config.yaml
spec_augment: true
output_stride: 2
qk_norm: false
width: 256
optimizer: "muon"
lr: 0.011
batch_size: 48
Rows from block 5 of a small audio frame classifier, named by matrix and row number. Rows with one number belong to one neuron. Each number is 500 + 40 x the weight over its row's rms, rounded and kept within 0 to 999. All counts start at 0. Numbers have three digits each.
After each neuron's rows are labels from the 100 clips, of 14976, where the neuron reaches its highest value: "strongest on" is what is common among them. Only what is clearly more common there than usual is listed. The data: strings of digits, spoken by a formant synthesiser in many voices.
# fc1: MLP up (model.blocks.5.mlp.fc1.weight, 768x256), inputs 192-255
# fc2: MLP down (model.blocks.5.mlp.fc2.weight, 256x768, transposed), outputs 192-255

fc1.674:566477556467494542492482443522439491500460507435511540506463537498476454492524528480515505531515454480445494547513519486509550564408528534552608481512514454548435490473457513483541456503578457
fc2.674:475499523494460471448527518463447470464531469539556509490481496521480550409498392481554454501509524493495480472498531495546510505579494526465476544452512475434564474499448510465497470527488504
strongest on: rumble

fc1.479:497540523515532438524543499554527469517589477517444473611532567447567503515529545456467485539493530477498587419476460442465497492517451505500535530533557477514446393540539470517516527443499506
fc2.479:524538454473482503567433429403483509481415489457524518412526455507490523440567530479503474481557522501452537515435512453545482558460504484509485460519497497411579521473466468483503570508500522
strongest on: "six"; first digit: six

fc1.766:499408538488531509525596441466541522498527504467488451465475497466489521422463517542517455483518508462482517488509461533450508540532489485434473518498500458521455489403480484480524541548488520
fc2.766:555483506494457574552501565477502522506464558485479521535575482427535513505462527485557463556483534411566549489524479470451442549483496594497474495552483486469492478558504475494559583472462553
strongest on: "one"; last digit: one; number of digits: 5

fc1.732:437515521523489448557526435470505460527536485480494519483606529470527511480530512489443553479523449501537485470520536472493493560447428443477526456498480488441492465427549445500478534468539525
fc2.732:523484467479484458468522489490499533514488518519465529502451482482439557502510502478539479490479518475464510469485499465481416495619548567567486539565526505543507444520456495529544463484467478
strongest on: number of digits: 5

fc1.36:458568464514469492546515543488488421527491450484527503561487531506461525539467465460453478453545536465486521422545369573495493520414547514495514493497461504521463469512519542475449464497538488
fc2.36:466530518558463438446517522484485561498517538524531543480442548421495463505494519524466563500547450468550470517475485531532463502520453460466533498527444531491531501499504486582522546522416519
strongest on: clipping; last digit: one; last digit: zero

fc1.488:500553492481491486528459528498462480470513521414519468462582473507504447483551518492491481464573486555436574578550495482481409520430488511557470513461453420572475513524536445533450466486487475
fc2.488:494497517539465545483450460464550538507468514472426552522472547532534487541475465499558565547463490419467433412445537491569551526492531462475480482552479525485479487474486540551532487583501522
strongest on: pink noise; white noise; clipping

fc1.162:530478521530491488476489548485459503482473453555501529547556531517484453487523448495562431456510461542562489524425491510461459500484483477451509549494492465499539508521505492478551508487576460
fc2.162:504525490438580493504466364487481533506507540497536473513517518493413520492501483495461492532444515522471460501517555493513485530480447494548495461499447604486396474519510524428443467534440543
strongest on: quiet level; "two"; first digit: two; last digit: two

fc1.323:492503511548535545471456555505525549451467584497499522511490480490565427499516473476434486504481542523449526492458491469518492464482521503506497564500596479505471505423471462550444483558530413
fc2.323:526525483441493506570486524493537512578538390537511416533514544537459533449448512547454503506470408499503429556498495571574447561489439482516520444533478421491454528543507532452510495516475493
strongest on: clipping; voice: child-like voice; muffled (low-pass)

fc1.404:530457479489485536495438477457560484486500463499521498513524476465418437497528523472483480564486517518539471425533483520536545456466550494565506520461542491525476520468436553530493494507435537
fc2.404:534474515566530481510594475472424448580539526517529488462478471490457500485516565455485582507531437469444490507463483472442481515522475523487482475530544572497458535509558473467503415506522446
strongest on: voice: child-like voice; "zero"; "four"

fc1.143:471410593476512435530454410532518522560494490468519437497478520538496509490463497499434453527476451569486530500512549498509508510446460490550534486482507506570581456539507502471450541496491545
fc2.143:542527479513515565489577577508430480505489559539467542502567467494424528404595500488507464484588509467532499420501578514491509512514519492441527512463440508423491451556439472484520456580480446
strongest on: "six"; number of digits: 5; muffled (low-pass); white noise

fc1.161:513477449455506477484455525472581555538458516446484508510504554441471546457478444460495547424460573487573520462539496518508582503547532451467500501530472509543462466475464504523533454541515444
fc2.161:547402473541558518529494513530487416461530500510528515490466495477513476509465518489473467477542521526557479556494519447557472468561527504529488533471524544516518536492484528536519405471422509
strongest on: "nine"; first digit: nine

fc1.621:477452485491547531479515493496491490486501581468601562486503450508474496470456413458523515588527502459494505437568455596492498433516509502473491486487513494468465455464514516462515498542486516
fc2.621:496509459504503432492571432514468463513528527459497548504495496493507464529458449499520485457535487517545482515465478571478490504503468471482539477486443490452502479579506522488521578472479489
strongest on: "eight"; reverberation; pink noise; first digit: eight

fc1.650:531444571489525502419513485425552484560503509535477527506586517529487503449520488472508486517544449500500474505519461520569524478488421507470467455490543529517521492530505553504420461445510501
fc2.650:491461453515474477564489513502532498482549476466529461467463501453519499482497525497526552557444469434445539600484520496432491466573529506499499522421507510472519602538538433457466484499491501
strongest on: reverberation; "zero"; last digit: zero

fc1.648:499453537522479479521507420489455476515514444493530521499482488544526502552480429499505416503583540520548502537571542484513506441457486518521451467531549437568416464494460507535493470540513538
fc2.648:616488451515515517472474488551519467538527514532496521512501539507520518434522576467453483477512481501493529486470482573488520509521494401502576513457515487469553448495515505417495504492526498
strongest on: "four"

fc1.289:593433495551456474534479541523525475605556526472508496563519499558539465491487511557525545455488447516509547539456443556572507481473488530500457572474532501518490459477524515544463503467411498
fc2.289:484498523497501513561499414531495501519504580498504492503450594476497524506451406480463519592513444542463496478468565525498472509511548559523527474459503475489576502511517544509498507516629496
strongest on: "four"; reverberation; last digit: four; thin (high-pass)

fc1.272:502526441499613491587441476478454508474538471529474457505476495462483558465518414438446447466462491483587490556539563529481502515482503416466527496494531502527477585490510484427484436531482499
fc2.272:520513440551475522488458477520519508468508511487478511517539595428441549460569582510561450544495468513561534496432485477524487434572407519540442497438458485485497494482547510473533537472516498
strongest on: "zero"; first digit: zero

fc1.654:457540449501535501423483435476489447471433491487483515458488547483457509470513524443490480494499512425473505455558502558465533542442461515450473496492523545496508504522473459534486478447497493
fc2.654:496456542500492511522460453541584527512530518505502474445548532485464472488528550493464450560407473505551512535522516492492543490496506489450525518455561476487475461453509548503433487532571516
strongest on: mains hum

fc1.17:485541546420524534553521464487468530569560475508452472536456469557555526418511483532454568500500481452470373490510536473489554516559503516543529466540497464514410481453460523488380442432447518
fc2.17:525491452489506568449472536496472478496508528480482502498530449453532440520394501527524479505526493585440608502496497499471552518493533531470455467468486484454505491550476423444522526476504470
strongest on: "seven"; rumble; first digit: seven

fc1.600:544577448512553496498461491499409449458520579512495517467488486505549500483524531483525423543473564492529492398523468409513472506505517533473552510409505538556520483515508553487488511507482563
fc2.600:485505447502489477438492491460518536486467448514507551490559507521480485525457459552520511520511435572503443536493476595483516464489548466465536503577513473480536485503538453517513501521491497
strongest on: first digit: six

fc1.717:534453543538498464475428424491485537466522465511385547529528566495565528477517482507517474520488463533445507476507579558505420436462496503503482497525500496463445500536491433524488527478490546
fc2.717:495428466519569479520492470497507491484470410490527467487504504479513504534441468429560474500535560583577512599427488489469480511532606408520555502423589518549525511512508503499474552536467501
strongest on: "four"; last digit: four

fc1.75:546475552536548489562574507593508484487544495500487529561479527506487518484473529509482434456466468534536503514562491564484520493517423492537514505483509537503419460502512475474584490433425471
fc2.75:487553470458491453461438540479488500556517565497471483582499530493533468454515451487572481571508557493471459414531553411522484458427502545536545551515486506456590466486449465486419489576527485
strongest on: "three"; last digit: three; number of digits: 5

fc1.350:485480606539504505494471464455511508541484472528476531551512605455508474553513481469539452478456538505498571513473460492483530492471517480470550444532506523533445561500433453451548476544477578
fc2.350:462547499477495477542456456499469553476518520425516504464452478441472515450518505493505576526575530517531421514461533526551493507488537443506530526463458470406498492550518479501412473451481457
strongest on: "six"; reverberation; last digit: six; number of digits: 5

fc1.363:454537524495492471459483488583532514432442518487436495483487467532523491502509544499499571403490459491510516501545499495519466507513449412551521519524560452518509548475442556452499471472555449
fc2.363:475518500428492558524541485447527493504528539529522451511503535514536468516503471499535414581472483521520488489506551481509537482488562539440491494507470521513465550495530482501476467443472538
strongest on: mains hum

fc1.361:490429504513484516486486531446540516482451441414542549513493571556463429495456528492497563468523426551464517544585532492575537494530494515555471499557579473513423497509470475530465457424517556
fc2.361:480531432535474499525518529456540473484532472494602513579470429522490513506453458468401489504470467432526570473427481511524462499459474511535561495484487541491548544478455472442459515493544517
strongest on: voice: child-like voice; "three"; "eight"; last digit: eight

fc1.51:486508445462482484479565503465498513545554501547514508503485493439458504513432424421514518513521463468562477518481502442573492472468398436494532536449504569499481477495501507524527465454512543
fc2.51:505536530464552510515500498462458498491442440521559553564502494484511494509524519551451505526514510452504487500529490539441591518402443523440536469544516477492521466443561421509478588524481467
strongest on: "one"; first digit: one; last digit: one

fc1.743:501480501487535501438471464503538534496468544493476541433524554511515527567503452445433463432493467495531494469585521499515478488507574580530461597520562511467486414500490568467515578497541582
fc2.743:428510550490528542492497509482500447560513525507512507507474516516502476495425517563440530547515514546464495509446494437473529489537459497516509567534424479462510595491452467478438481452474482
strongest on: "seven"; reverberation

fc1.708:435487474456487541510564581463509529508479427529519534460530499470510478498468509433548500484431518534584434519430484517518511559479450465497490477452524526455457502499546499531540509433484497
fc2.708:549486538512518502501511556499471529479546433522480493536439527529521482464467394504517495485551470481432505407500490475511457463485522536520521561428531474450501558570438506430521500472510470
strongest on: "zero"; pink noise

fc1.183:498521485525541469519539443506471563490478476517500539518494477519495469462535544463489520438506517515496518504517446549554497512549520471511497484470477552488483465437509570470537496514546520
fc2.183:479531538460471475556570612540511477515522468513508440401554530465514516451467436490508481486439579554545492497530477472506515493452465501531523546524555458552424527502469439471481452551442480
strongest on: "seven"; voice: child-like voice; first digit: seven

fc1.11:549612501535509528500497573442447476515477404420482514482431483482475511480530541454523533441499517462517424514487515467435523472439485481544503495508530483487471485533459517591492522474572534
fc2.11:481465552523526438460550482541557532454485520559552551534493531543537458554503492470494452527510467538508568527570523494479456485486564480469513556535455570515476542416490522508380502484490492
strongest on: last digit: seven

fc1.506:541541464472545471523461492549457439502533473449522441537499425517521534473494439489471520596498465540494503580554470472492471602490473514468523502525512544444558471517416548481454499464476473
fc2.506:535542513484470518473464534449476535532518525483455483508572504453433500495477530476487527479530571414502433459486585428468514489494562509452473471472470483566498470498504495522485495574548532
strongest on: "zero"; number of digits: 5

fc1.633:543471452548557503513429498546476445534565463407584471534480501502496477537531518550457495463533528541427504550433434524517481518490527496491480468518520457598448550513500480500504473498509477
fc2.633:459543502551523519502486577530460555435499462535553465569465534462551496524531455492453550468496471445483452534570507549516474500529468504507582452597480537548569407540454412551502540494524485
strongest on: "zero"; clipping

fc1.647:484504581534454503467476490478516502508502490527471457587448451539546544521496626531466452520519467401521517581533501455541504469492534458422469537531533422486482521414459520489427544438553515
fc2.647:502503482483496448492592517504532480509509536478539475558502456504455493476475428415548570522481538546398558421488524502448495499493474476565525557439454467428604502562593487516532447478509521
strongest on: last digit: two

fc1.32:534493486493501531530535463517532481514463470585509488513463504444539378464500576448386519534520457467531510502595581457495473516450494501544496546516573509537507450536457483515443591544483503
fc2.32:520557501532499538480537525450535472512528516526482480555488517553464533544436490560561504471481520451456493449511466499432495495532542489490482518519410516508483566545448528486543539490549454
strongest on: clipping; first digit: nine

fc1.82:498513498496552493509475460505486541558506399506557488478437551420458579464582499484461474507522488520511504460539534506481526516570428537460435503512527531480519549478570524549451408581506539
fc2.82:506553444547464506502513483499545563582480471547451502511524465517509515466542493496464507585486469477472521481460457408472503486488546482487478430494434462543502470475565519484502560495595550
strongest on: "three"; last digit: three; first digit: three

fc1.213:519477477559489462496437472413482558554492523454457579513490516492530520600593494549505447468510494579472571513530538491464522466482514509504517474551526462531474538534521506530460481508521487
fc2.213:513496547492466524524521487455496478618502490499507416535535452482448478510457529503459439535516445478461478505475500547544481530531556447592508486546488561495504417389530510370540494458452546
strongest on: reverberation

fc1.646:462549470478532569429544449549470428459453625491463457431491479453525526550498579560524509565531480528480556441494472503464497499487467519451527510470432409561451426519540555467462514527467489
fc2.646:452437466480466523490458537512479486521547478495456481490539478574491469522509496443520475530484536481552429523456505490533484529480525494510521435494572474517462510552532502511582483496467566
strongest on: "zero"; number of digits: 5; first digit: zero

fc1.176:444485458464606544473435468464480523498530444519589505552513488486400577463503443536533566508506547452506578473529498482483519498497457519438524517482487571575486502466468598506512528483518606
fc2.176:538465478530537420520532492556501489508526467458470493485534475500488458487493460421456432550547512527523532484504539426485480513531497505532441535528486518553512523518619460520424526505566463
strongest on: "one"; first digit: one; last digit: one

fc1.587:504475532524502507510512467483504478519521464562465503562444479470593514479515491390521490532542520541501449553485501519427507537513534491433497483507467533543568447594533526504456480573512481
fc2.587:490534495526470508471564516447471479513558482542519470447431600531467498490468441497497494456387432383495459535533470499497468472580465499503564468563520468532550492505488499490530428530465482
strongest on: pink noise; white noise; first digit: seven; clipping

fc1.613:456527491465469490476467436470497569485564497477495485526474553444543462540471461483507483492477511507479412595547485529462464446491512473557462468466561419510548528540526526507485433502564541
fc2.613:513526506533450496575515482414457501493496472498505461469557571461399492525545442531514492548487481585544563515498542541468459497537448499506519460489444500474525548554456503511585600447510533
strongest on: reverberation; "six"; pink noise; last digit: zero

fc1.397:569612464464463494486506489540496477457517429510530480471512522481451492484581564406548526532530459434501477474465513534500476554421437440502498535493551484485415483468477490520477471474553437
fc2.397:561523571457526516476478467372504491460552483501495520484522527528472515524553506451469477509437442492507429501485516564455520530494523443476430560498494482556509545483504464475535486544568462
strongest on: rumble; quiet level

fc1.487:525516498451474456532427561569511514539514468506541485525495487503454502491510460521499581552434457509505497458581505507464496501528494552510478535477497550521484513423504538501456511504462482
fc2.487:456535501523460543420519515517493535506625568477536549532511520522531444542485508458507457499452527532485477422550502574466516550500454476502570464499461524488500515507576508414562511468492417
strongest on: "two"; reverberation; last digit: two; pink noise

fc1.283:428576523539471485528521500512560513473531505491453504464483470462525500497520522520543509436522451511529461483463587530491456518587483596587474456510507508488471540506450488514560492475446490
fc2.283:537505456568431523597422465511519454530524450452576491561531501454525554491480574468525491480541565537576571526461490447481475498472473561495428473536521459485442445532521436496487458434541563
strongest on: "five"; thin (high-pass); last digit: five; clipping

fc1.565:545515503553516499499454493451488473544503610433488488525513455527455555558438438498500417522470517527476645543472570452478501538489481503483533509428532540504487503468491512492486516554432381
fc2.565:550490542526513528522538455505491496446442412559387566488400542477562505456513509440472489460491463449488468473576452483465516479612411481504512480548441495479432475568469489506487532493529529
strongest on: "nine"; first digit: nine; last digit: nine

fc1.566:533440532455492482516516540474510501548451500493533530446524446548542464485560523510497422526471499517426496519449469501490526505556555433475440543493554492549500493518540495446508440501487488
fc2.566:493446494511464564577508544595441477469520521513519506444457494516486466472423568464492552459519526484496482559507505480514413460570504479577479460488492424481484458551482568544552500512484491
strongest on: pink noise; first digit: four

fc1.267:515515502474488421481491509524393479553510500454530513587478520566446498470496594447549423534447545452521474500516531489510480543524476491540568417509478504575455484521470487526472473501581515
fc2.267:584550509549498471482532441482507505518510417508541433499481545505574469477558457546509551537479455480505505506484484501480466526491489537471507492517489490461498526494587524479491434538458427
strongest on: voice: child-like voice; "five"; last digit: five

fc1.384:455491492542495475488474470529509569556444458513446559544493548489532534406552462507457555483493493508449511448461485427500530485502544527515488649461525541537506466480486549462507527418488476
fc2.384:579578439495471559475447501546496495467483535505490474548514409481478460527500577472448391553481537522488507520500500544534534492503435475484500438527553517477491534518504428500491493509453500
strongest on: last digit: three

fc1.729:528554523505488490557455465547614503472486467462527567492522510568497511477468519506468431519546505540542439472493538512504470483557505520523497424456504469510577527566542423487539522493545517
fc2.729:443464496481495584452485491491479460469486453513476501512542522472444477493533529535507528502477531491536542508453534415498481538433451533547438477523394601462459495480542463531502421547493483
strongest on: clipping

fc1.542:513458505401507535590506515453453433516446455448488563556473528491548429498547591488512493450546502474516524519505526499513529534496473521563468520480506530502457568496479541523500477454506506
fc2.542:477549514513451491451444433447508513557494512514523477467432521522462572462493540454497488489453487496497487505572477503494498570464453569488559453501476487493545462526515428545551457521506445
strongest on: "three"; last digit: three; voice: deep voice; number of digits: 5

fc1.559:449503507503458508549578528454505483450459519440464441505501542513469460503483462483491466458555507491509483459525500529429486514515561473430569518530497568453489447459479503478492516490454451
fc2.559:509536467477588479494485458548460472526484473526557504527516453482546461513551565565551509512433468502525478486508517497542504475471482525565509549542514529533433492503472541560498512467478551
strongest on: reverberation; "one"; number of digits: 4

fc1.52:506473415501531468499520509434462544502580562407493470540540431537496468469435494499516513566540499466465544559527403496451456507523568478484565503500503473506492483448492440518467625448459466
fc2.52:442536523547447478538559448534427496487435530531502549564513522433497500485493492495451511490480500554452474493483485533490494428515482526582493563562418532536480461483508530514500448462554541
strongest on: "four"; reverberation; first digit: four; pink noise

fc1.72:539473514489476512574495501434459512483492512546510535505528487479477488551530509465525460559491514533499545552511432471424532556527409435551522529445495523522480493491471536458493527477503494
fc2.72:467489616499421524487519567534448514510566426415416544470514529535531483498408557477515538528513413522482524447450425477536457496501501495487450533520559442447479408512460474513514498514538498
strongest on: pink noise; voice: child-like voice; muffled (low-pass)

fc1.138:501479534569538452440470540481429460510467519478461513474501449458474477515554538529461440433491560458548529544467468475484512527486538420540462543495446534490508500489548444520524473466542467
fc2.138:507503480461539547462405529490476514498508482472504513488551599466489546614482519542472500535581436557534527541502463457470403581445493543495579486505483433544447474486508487496514423518429487
strongest on: "three"; reverberation; last digit: three; first digit: three

fc1.767:520489497574556534494476523502490524466550508497473449533462496533526506472486484497481543457523474505431449544521465567528590508570486495519545531444497469505477463498426492495553492531478566
fc2.767:558509528475489520454490524466492474504450540513532472491449472565523469553520461509452424490494558475458497503494468472484505537496493531553516584550469591522487508591439488488466543537590480
strongest on: "one"; reverberation; last digit: one; first digit: one

fc1.243:517461456504485476601522500535514481511539509522511462535514534443502500477543555474438476491609531494504580510472468477453524441540487486482505470537545459523481494505418491517462522484471527
fc2.243:485561481568449493436552481485466507529486475555537518439602450528538477483443440485525532502402462487482495514471571482525505535531450489527518555453421530546494501534515470517546446495533471
strongest on: "zero"; clipping

fc1.344:467479482523507421472498501450452516504489532509535603461503510593485523528479494481495542571534515473525567507540566503474439467591548479462566527518541419532497454478506490463482546505488491
fc2.344:495496479488436444533475461491508542435504514546477550473554476459494554502439451519487505497517513531414501441467481541518504500466533426544485453469452565464485541505502516480496513467484478
strongest on: "five"; last digit: five; thin (high-pass); pink noise

fc1.694:474503485525553475563479454484582490452451437515503502529552509558516470465478554498520485524535474441528495592426501535501426479464464482482505480463515424579456463493518507459500525506465455
fc2.694:520440543448563529547507469436450497527456436468463430485484517573527464535473439500545536561504447489521455480538527515507503511539545492521521590539559541485479545525445554478483520513532524
strongest on: "nine"; first digit: nine; number of digits: 5

fc1.639:538413450501524522439524473486531511454504471493433515530489440510468514461504564480510543497508533498491491457544463539508496507500494467551509571422446619494525548568470532477509504516541534
fc2.639:550481528499549512470446518488471474504505441498521457418479507519418567554542437585513430547518486513415481487434491542493496509526561495434482461496474509525505471397564421520504515405428496
strongest on: "eight"; first digit: eight

fc1.518:559422494479473483516491512460473580502535496525474512514525530517491493502474535592525462448434493526558486579506484427421439499516449509470489524490535486493578445473514411489474556496472496
fc2.518:477449500540537538463491423498472527474513513482546476569473476462506480577467475455541525502560504440460461550531475502579527493467480449515503455511521561470511510515533512469512555547486456
strongest on: "five"; voice: child-like voice; number of digits: 5

fc1.2:477475447514500518433492402528478425457531478422494484504531565489524549541430511499439549548473477627462537503535559492570495529433498513509442595554510523490484486555503530487501478526484510
fc2.2:529458497632482452531504561515514505508526527437483548492464530501473489480555558520519522527593512496497503517492451555511458554500530512476526518413546542428454478514518513561456521553464471
strongest on: clipping; number of digits: 1

fc1.429:521545467638477508519486459523514494523460532558484486551485523492576500475465458420489394453477500481411513412455517476589432481520455446566473459542445480555433473470473546477520521463465558
fc2.429:498497404491468449510522534456440488451458529418483486505543467541507523426524505454536506536503472540463489519525462442506440408504506515546556541465557521421575568475546461534542515539600437
strongest on: "seven"; first digit: seven; number of digits: 5

fc1.4:474469609505458548509586575473499559481427442486522482510446551467467537573470480527568441519479503521549460529449486537499497536527537462455510549535515471561449491504551534476512519489569513
fc2.4:467487497465514494486464425509588503550558437534454483531508482520550531531536510423463509485576538476447477461526474510470524456505507514539403508453525523512536529444532499471467456457474511
strongest on: "three"; last digit: three; first digit: three

fc1.462:519536500488491533429540499439424427438514549498438484435465502528465532555477552554456399478516509517531476471548534515483478479483534568421505489487519502508467496522577551487443505507469498
fc2.462:470512462555450444505470505446418561548454500467536511447467508521460532558542490513440650475453564433472438448580537465431455528518552491504479502528544479542476440476442465468584503514503458
strongest on: "one"; last digit: one

fc1.626:572541462475479563469527478417487491535433543511411495513536591452467483503480566527503495541533476516443573496488449418494421512461560549456622561482460529526433552532552498531498518594519418
fc2.626:462498563512521483562440487524496542496504442485526574535499452488540540541496460510462465546549456495556449455497537546524477576508502489418460516468499478437450464521494521481430510531514457
strongest on: clipping; number of digits: 5; mains hum

fc1.28:548568502555523510536495437503487513512480475512504499493467544541465531487580535463439478516500515482534588502502495424511457477499488512516495492537456542549487510526466504495421445506543496
fc2.28:473527467450510530509530484419375526505443456450466544502487558505537491488432493510553519558493471481542501512499484490466501539473493499470482553507487500540474526526538461512467461486457519
strongest on: "three"; first digit: three

fc1.411:470556557480422498517595487491510529505567461592487518484427483559506489463564540490434478499516536449527503516513455505493489485487520532550503458553542499532469522490438445484456510541457475
fc2.411:496560454487537546580510489514493424537508521516560457539500519485471516471455454468479458513515528485463537535428500460462502508539582561442503453481462510520515435552484531545482500435524477
strongest on: pink noise; voice: child-like voice; first digit: four; rumble

fc1.471:490454474509496488471515538463537514482446528462483516501494496551464513473548517464453535498452539460449518466478514502465535514494445505623478539542549431523555496513565539454569524454454502
fc2.471:512549492527482465463424477484452423496521535511583508479467442460458583534543538490415491496531503470465443474505492528496442509451491512460473470572495489497547576500454448505482510550473550
strongest on: "four"; last digit: four; first digit: four

fc1.110:518500422572531500539495491572530521552557554498528560486507497507450474430536440485502502571515445614545536464561512575514424485521448512508532429502530509519445435473517529455519516544472508
fc2.110:463509482511495504497511503558473528501530492467541522463474485480533474564507552473547430480485534489501438480481588510541521449482459552533471462489485537475526518545525471505529501460432548
strongest on: clipping; last digit: eight

fc1.560:457529518501455444490429485592463475492533566458522517539499489547538496442521489472526533512544442554483537541445523532543442482561402525475491507560507515477444515543452493415472477555535488
fc2.560:527478523550438561544495502473510573510530483533541527519506494459481484537515492509514479540430498485442551551567488425427580510426534449492431512468491530498541491468466463516536561436478609
strongest on: "six"; last digit: six; clipping; first digit: six

fc1.526:562452528549540404521526516617484530446508473439579520472502527465558511494495556478505499562505521533620462446491513530519511549519523514467465460528517558511523557514521581478422424522484522
fc2.526:409539456482503529429475449455450517556486484519464536524536543555514507512461519541453492479564476451439600617521513488562438427542568473463523464536497482469505475485497472494504488481498455
strongest on: pink noise; white noise; clipping; thin (high-pass)

fc1.326:483521504468509524551537501529481478472518474502509551494551596473479543462567534560457589543470507536454518446544544495399524533437461552481499531476465493490530449505508529443518557517523507
fc2.326:498560467487484447495528493443493475453560433453420476518484546480513453472422552536533400496480472513458557459518562534509497520521451490481494506550477482508472479561522424486449577507476474
strongest on: number of digits: 5

fc1.237:517534509502532615431522431535490548477581532435485463581463531549527461535487474460497562509494466594520481487505520470535514537461494473503464536499550540428519487558454478483439509507563447
fc2.237:592527466503551517487524545414433496501448480462498575488537491502505496474497533516529416466474481449523506529500488451452563502569471499489505516413490451551535558395534493468510551573500528
strongest on: "six"; clipping

fc1.224:457474469473459438518531495492553512516505491418445433463512507510484571477522443570462425457530544504598473495488504553567544544456503430461508465556572527513480463483532560470516496507519531
fc2.224:531531506487449533480508458498478553518527518532524534497457496562561600570498510400489466556460510531541472458591427522441468518503490493497457481491481417528539534506533470611470507495506527
strongest on: number of digits: 5

fc1.318:471578572435502468470507425476399556563560458403523464589491458449485491495471536465485525437448523451511458563497471466546491577432527498506522521544526474455499461407452563499492504546547448
fc2.318:523459519532512552528516508608469488475496509500493433508542494478466452586487491528490479525513516481488531563530524433391543522553474546470481447491402552473543526507506467422498483511419487
strongest on: "nine"; last digit: nine; first digit: nine

fc1.660:508568460447472440435492529554501526511509522442539494562530495432477468529465474454487531489467481457533465449504509495526442474500509547428493517536526480543448520499450477526486460526507463
fc2.660:454415548447564524556546455484453419472482458518467528513516589551528608507510564534467503509515521446528450555493462466448521511496504490560538494530498470540526516490440499505515502530506458
strongest on: "two"; "eight"; last digit: eight; last digit: two

fc1.671:470490474543486472517476482540537460588519556466462477464470486576543487492484416430473552457540537507532514480481474488539486480432500469526454538501541575456483558519451528436534430481478532
fc2.671:506496463436466576476593473425514535470504512488527518488549488456520429461557499537550531518535523447546494464467478515536508566434455548476520473491553559551526416514488606466573516566449538
strongest on: "four"; reverberation; first digit: four

fc1.1:481444466513464522515612466489572584551500535513541589482532489458505449521526491461475506492474460521535560565431499544504431456480530533470508598511441513495467525503546499510509502521481482
fc2.1:539517516523508463463506479525495462431502512492478506487459468528443533529489434535554524484490548506529456468516633414532484527512484473556449448514477504473496480490490570465493484533515492
strongest on: "five"

fc1.399:441543483430558475519473553498487491468478519617537374449486447531554413488473487551580522475446488515453507433518529530477419536554476470523507535475533459535458469442494502448521508486468502
fc2.399:479484511520495524499631489509485504476488583480437488501514475472524483521497528484507486504573562507488505489480452524502508410486475456530505534450535505487457518534428475528500529532514589
strongest on: pink noise; number of digits: 5